Weights of a small contrastive audio-text model: encoder layers 8.
Rows from block 3 of the text encoder of a small contrastive audio-text model, named by matrix and row number. Rows with one number within an expert belong to one neuron, the router's apart. Each number is 500 + 25 x the weight over its row's rms, rounded and kept within 0 to 999. All counts start at 0. Numbers have three digits each. After the name is the row's rms in percent of the matrix's.
After each expert's rows are labels from the 100 texts, of 14848, where the router gives the expert most weight on average: "fires on" is the input token at the peak. Only what is clearly more common there than usual is listed. The data: simulated sounds of rotating machines with and without faults.
# router: router (text_encoder.blocks.3.mlp.router.weight, 8x192, trained with AdamW), inputs 96-191
# up: expert up (text_encoder.blocks.3.mlp.up, 8x96x192), inputs 96-191
# down: expert down (text_encoder.blocks.3.mlp.down, 8x192x96, transposed), outputs 96-191

# expert 5
router.5 133:529507538489471444493476530515503492510530500508527525450512506493544487463529504448488507517480548509473531544544471505502478512523490500498504478515504479481528459522527488509543486506506486503500476558502488521472533497451529525473487475507514505480510516499441485523516493489428447464
up.16 127:480463473499533473551510526482480507476481524494486518507479465532477535499477494476466524491456490497533485510531523472473510545544520531459538494497486522521522485522504527480479474544525493521495494506478508510538460508510478495478488477492491492523525547518492497539469511507503482516
down.16 137:485446498514523448520496504500494501476470511509510524523478516511488508554460513443510506506516511473500502518532533522468535558498529539472499516508507498491524506507490498507522515478506514517501494473486511504531482538503474505467510429483478513531544524495502485534491512515502516516
up.17 088:483523479496529536542501508463483465501474522483455488535449494521467511546494480508510513481516511482533493493489523507530483513472565497472505513455520545495475504493458463486460466479524456496505518463499525488494496472523479491515506532501474467510518486484515522498502468540515545500
down.17 044:544514465495508542528507491523514519505500522496520507528560474475489475483542497503520492506527455543492503487490439500485471474506523504532491494521464498495540492494470498503487472530466457473512450486509465555502455515477496536498500486506481520474506475511541476486531523473480519521
up.18 093:435515544481471498467515536502477459462504525523452444517506498481472512538572477520508532447453493527497489509494496503557466510496508517479510544475507530483483525476473502500493496496499515482492530473528482524499442487510502480529509491482538501500422453468502499501488477494463527493
down.18 116:499499549504517494479497510465520527436475513474499451510478500503476497509469496538484486459473468462475501482456495498533524484521439480500542534488491495479505481516496508515456478524523540517495524462501524473500498488517461453518507504522482495513470505505505540486474517496516503474
fires on: ","; "fast"; "fault"

# expert 4
router.4 071:491507488472481534476508459520526481487527513490505458518533485485484493455486516549513513500525459529547517493449481509517449470476522524524498493520469520483486529511508476509481521507497442444531533468500488493483472515529478522507491457506488515492498463518520477457524490514524551497
up.0 102:498512457509548541548466530492454471538483508478497485549482509499496533534486488496468519479514491466490482548538524542523483519485541524461484493496512499469488474483483507492527497492522512524462530508470514463533506503475506524459496503537496469523518525493497506504490496520530470505
down.0 103:481479459529471474516486501548480499532496506504538462522517468489483510525480548480521508530540487502476485533515489518509544480487518519494454453534489501493517467504483515534551520456487501489486508486544500524544471523529481493504489445502461504477455484492500487507513466473470509493
up.1 094:476499532548498502527476543474492476493481486470505505525474500533484522521526496490512512471493505503482449526508504486562505492536516488465548520470552511521489459512512494498519478492531531505488486509478520493446538482454511534475500527536535458520518509441499528537488491508496510494
down.1 080:524541473498494484545539456510476497503498489518493517509503502466498480502509490502495514505480476488514537509475487540494476532446511510508448476505443491484495519510489509496496475530454499484530546503509445484541433494543477486522500491475500559498482476505484462488531509472485498506
up.2 100:483522543473479512526512512495501467503509513521464503493498498553533523503524508510508490505508519483478524547508533499529501495496533499524532525492541539524469472445523485481473478482520536535542481529465540491460564474482531479473492520492496493499532513482499487487445495508522480505
down.2 097:486533479453488557457480508479443474476523508507467472518521518492514515515524497472500534511477499466533526500471483505501477485490515480480455497534485500518464544484479499489477466469477458485484523480542453551491494458525501478514483516512493491514508490531493491515546479500524528505
fires on: "<end>"; "medium"; "speed"

# expert 2
router.2 121:483498467514526532477518492427501532466511493495460493509485506489530450500464491481507499530521469495467508482481512525477523528513492491501515521499496509535437543502475482492496489510464515505512461473490491464502481482538473482532529522548507519493489475506545509477480534455484538491
up.16 190:488503512521510534481472514453499489480458493472499459536444533515485502533482470470518507515509461446517493503468528503500549515477454554478513466496552493518489490522518480466489499471496555491498500504498492451544458490486518471507488529500551478502484550499499517525499494498473497510
down.16 153:500517483485537503538485514474485479478478479486472481521458463521537471556504498495502492490520521475515514518518507520506529506530558491472526520517512521530455486492454484472495459511518484529496484481480524516484510460505449508517485515524478509496516471490519535487518496483495534478
up.17 074:534527546495528512522454534529487465541495486477510508498524503534500505515497508499477499483484529489513485506522492502533487474489507521463472486500522483514482475525519494480521491477522491502471512542494502521506529467470503538474462528487495479523504508501485522526548471535494486506
down.17 059:538530497508499556520524430484529455547485487517497510469529513515504489469504521527480501570559497472523521500470533493480502525437487516543480480515476503520509507523541476475520514491474510513527518515521486488513501513509459514528509530485547506466479545498477501492515453430499487486
up.18 084:499527535509503520546481521501487441527498501488514516477484476522476511530543467524506511470498554518520506501514515466553481490497539518471498483462521535500484489486474487487484474478536487470520525520475503516494529490475504489467477513470504494503527464450483511511532497520519517485
down.18 051:476514539532503485493474512449472495512508482511491532457504514506492494504495495494457512470444492494458515512515488488544503512538502462515482486451522510501491488498516542536507432523528503498480529506479505473476565506485540512489531503499509476453494544460478529504500532481553510470
fires on: "muffled"

# expert 1
router.1 110:473476475482469500527518501480501511545496515499537517511486479509426515494465533495520512475510470536524526477496488482500519492537513486529468489512491506478464504497531557521464471494492504453502545499484476536518497514536481477509492495446498522509460498514511505490487531520522498544
up.16 095:529524509480516524519501498472478470495472477524455484483489497504530444530533466515524476490523527487482521529495501471523488481510537506466513474481567520509481464476465477477499500488509511518529479518502540467470519463485498510496479539517500483509502485484500526487513451509489530474
down.16 070:502472526483516507525475544489469488493468508522502513469545518535483520507498475483502489461484491538460530518554481506550521529528502504481487501459529482496524492494499532507501479470503503498512549534501526501510537499472509515487494500488503490509471510483435501535499519543553498449
up.17 100:508535517477506494514482507496475452513494505477490492494500523548510486507513485501490497494510536516527533539527529535505473490475529507517507442526526529518523514494454470482487508451554465501496509476518506487478503509494438514501505461519510503519521451503516484520533476485481543515
down.17 117:478462486485489492442479529537514499441495478498502486504515488531504515501534489467515459500532506528507498463514462483491506511534477517478520495512504534545528545480461470486496464496507508474500504495514538560483509501499497481551460460460504482514502489512535457458515501460494566507
up.18 151:472461521511524481502492517457510523527460511519528545486453478515478502530475499466477500483471467507498497503539515472476549527535503479468521527469494469507501468510527533506486494525503528490487516512446488526503484538503523510479508495480503526535518550506501529535466533534530465506
down.18 135:475483530523505517492503526436499514507489522508525514494441518530422551561516496493491505462476502502490464505509508479535512501519514475484526513455557480499492466504520527494518472499535503461486540500470494462474529499486529503473537533486521468489483510486463545538479529556499506502
fires on: "piston"; "noise"; "with"; "white"

# expert 0
router.0 069:521509460483480565487552478509524462518508503493496473527516457468486498436508502532523517487504474508543525474456488509499431470479520532522477509528482516470496535517489473528507501494487480474516515444518499494522477509497468498530492483497506518478470463514505458477514507500524546503
up.0 097:476527491514519543537467515448440479480496496494502462508481495537518508515510510477488521480522514488487491533497510528531484519510527482487487484486550506510456491460474450474536475501522534488522484509466494515482537460512485495476475527505512462504539493479496550528494541543507527488
down.0 113:483459504491464502468486469512503497464504487506468522461512505489528505459538504452479498511467458504454528494519458487472529488553509479519481487495504488477496529473514542509495464549482484492485495499532518473448560491477524532492516511494517477499518478519466517478490542470556490480
up.1 104:433557509518484533518464480457454458524492473483462506519502513500496523545528475523514520482538500461474498528479513518551491506505523502502513513442502485480471509509465486516481474456480498491477523491477507500490505482471523510478506541476541478516495493466477525513494509489540502509
down.1 140:459462488570500532467485482519498477530509480464524486525536517518495524504462523476481497537542513463503473525460541514471518491496505527516497479497516492542515514504486482537532479450507544506465508486468531503504540525462493472493493449502507485468520521482507505522470510488511520515
up.2 088:485532536506511515515447534474478470484466489458500483494449506549493533560522487504497514457491535449463481524513542522558536520518521485462526488450534486495482487517487471516515467467537500523473498506491520509501526492477503487472493529514480453514519501461481539522497490540514510485
down.2 075:530478482519538462540509506481476573528508513489530518482502535540488493488471468485522484478541536464533516500498505511486509467513495515507504464489511502492527458473491483504495511516541477533518509511514483481510542516493540451472506489500463475494491519489497537502493495523490501523
fires on: "-"; "medium"; "<end>"

# expert 7
router.7 098:512488476466489531523514486514531475491505508513522475529507467489500486480474496481487545474534497512565508473450511510465446497494491524485459497546498525492524485493489490488487528514552493485485485450546497470480457490543479499478522465483498478534550489506509473520546467487489542536
up.16 096:504544511491529493534473524493519500514477506466490504487499523514473474489522514542513517482463529483465460482518484476549527470483530493512507494498536500488451482493557521500533448525510460535542515532480503509498530460457520518466513546541478498485536491455454535504550498498516468465
down.16 125:457521514486493497512496529461483442503474498517492565506480490516511489521486515510478533502504504533499485499515539472471474512529494464450526523475550514517448517502530547453522498467494528512495454523427526500448497485509491544446495550489559483527559534484485515549513493536526511504
up.17 123:482478533513512555497526500491500522462494463518517492493502531505477505530518471498501475490494476434513482518488494522516526452513530490509537531486492481503524486445482458475497504494515530483535507487464508521484519501444532470527543460502464515507498499447568515492440535518517547513
down.17 177:471439520525495518474564462462484530522487483503540543492526526513502499464515516503501462512513455478489546532465501472472517487496468517565537506467479509506541549470499501505497491505460525474552507486470488504475514559483505496536542500486498508489521518498492497468472517498513513518
up.18 087:466528514519522563478498503479485494510454505473474487519504540530484512525526500523519474496528521475473495538522515510534513476514543492507538524456536509462498504462505484487485482481491507517541506521453524520514545465462543523481527502524536491483508510455508531483457513543549505502
down.18 087:520479478483511436499499544557492566454508502503501471525459494493496486487464491469529499492486483509495499502492481517497490539491476547463497514526468482492493495515479490510503514530487496508498516482580495494529447478518490491526489483489460532536454473501493459478533505495432503497
fires on: "with"

# expert 6
router.6 072:486515481467469547466517470518518475496516504488509477494521462476476484452499513536505511503510453530546517487446487507513460475469531508532462484524502526496476516502522475514512500513489466465530502438516487508505469489507468500524477488491485524486472461509508478483526493492534530495
up.0 108:466466526492492529514488501511458490505502500486504486477493508524522537493512477490481511473452470502451553545492508519520515499560499469513514467462527493501484458477485527478509488486482490440494466502466542485480520488446512563510492529508498490475500476520463510511467512552550476477
down.0 148:537524510467499495547463470524509495506542508504463474435503484501537478452466535507469492530498568496483522487514521517492491473487495513510488520500491515521506467506523512490477543537501467544490484542505518484510537482517503540502485519515503491447472498507494525486470519472505448454
up.1 084:501511526490514540521480518470520471481482468465482497507464467535497550508513499494478497462533511488493481516504502524516520492520554480511535511459545485495481461507487524468511490488534499492476491466490539504446527472496479525494519524511535455484490491503479549519496481510522494458
down.1 101:551533532493492530509525467541512485516497447495519479486496544523502520434504475506486505508479497480500498495450500492489504485464486472547509438498455448503473536549503512487556523494487488539501523538509492523520466509490465487524516515477513526518482494507472491489553489495508503532
up.2 119:439516520528498532506467513474480458463461498464462470538472510515480551530500523477459517477500473460503486519484506541520497520515537515481485491484532481507504487512508470493488466474519541509468512464473520501482517493473463495463490520529522473537522534484497525545480538520531488509
down.2 097:496468507508519474458500505505559513512460511503516471512516525486473512533523479476485465521503487512490451462527472435496565505497525524485509484517499481542530545523488513497477508488487487491477518515571498543505494507499495491522493476545515498526491528504540503520490505491522511477
fires on: "<end>"; "medium"

# expert 3
router.3 106:491503526533512511475541478500518520500482539487514497500513539497464518533501503552488485484503495498517460480515530478525516491496474497481507546482469507454525515532524496501479519484477531508536521474508495510535471512529493494553546496476456525524464490492558493498479492518506524540
up.0 076:494482521496485539500460574514523492515500484475515504531518457520498499501476503485474453495490501499523505532494476549520473479509501508494503496503542483492493465486498527513474449468542475467489482501487505530495532488528505480494528491477507479465514497469506485498532517501510472480
down.0 092:530492474480500501516466544542577505503527523521500465476512470505499486487454532474485479538503530545487484471498499487509484456507498512477491527545502489528493460522518545477485555497501454500457491518552510499516502475515495524502497510509481484526462478526510501508507508488496480452
up.1 070:503540488473510547524469558488469472440490495528501466495494499545490521525512543466509437474509491472533526489513515524523474467456544494459501479487521539514492499461490495483467482485541492494525465516483519513523525467512531492480502524484505466503503502489518501501516497497498509480
down.1 084:499474519482507525487499501518473481516511510512504491499535522488534499470496494480500482519482481504503533543503524502533534471478493501496453458530492490497507478458471468500504486447520506481516511537521502479503535502472499497537517485503482510497510501526466494462492482531503480483
up.2 107:538550484492506505557480510470440452512516510489462500491510490490529500503512488491466555475480534520526513537507523528534452505504511473462441469486522523508456462472475514498506453527540508543490549537484494478507514454525496496473472500535504485470507522497451501501540458456490466484
down.2 099:462517458550500530474471509500452519466476468453496469522512497501499517500527502528515551494518512470520470486464467553511505465526481463500502517446480478497447530519503491523538474525510469483482516443504480529495528490493487505513519506514489481471515493477513550515490538507529545513
fires on: "piston"; "air"; "leak"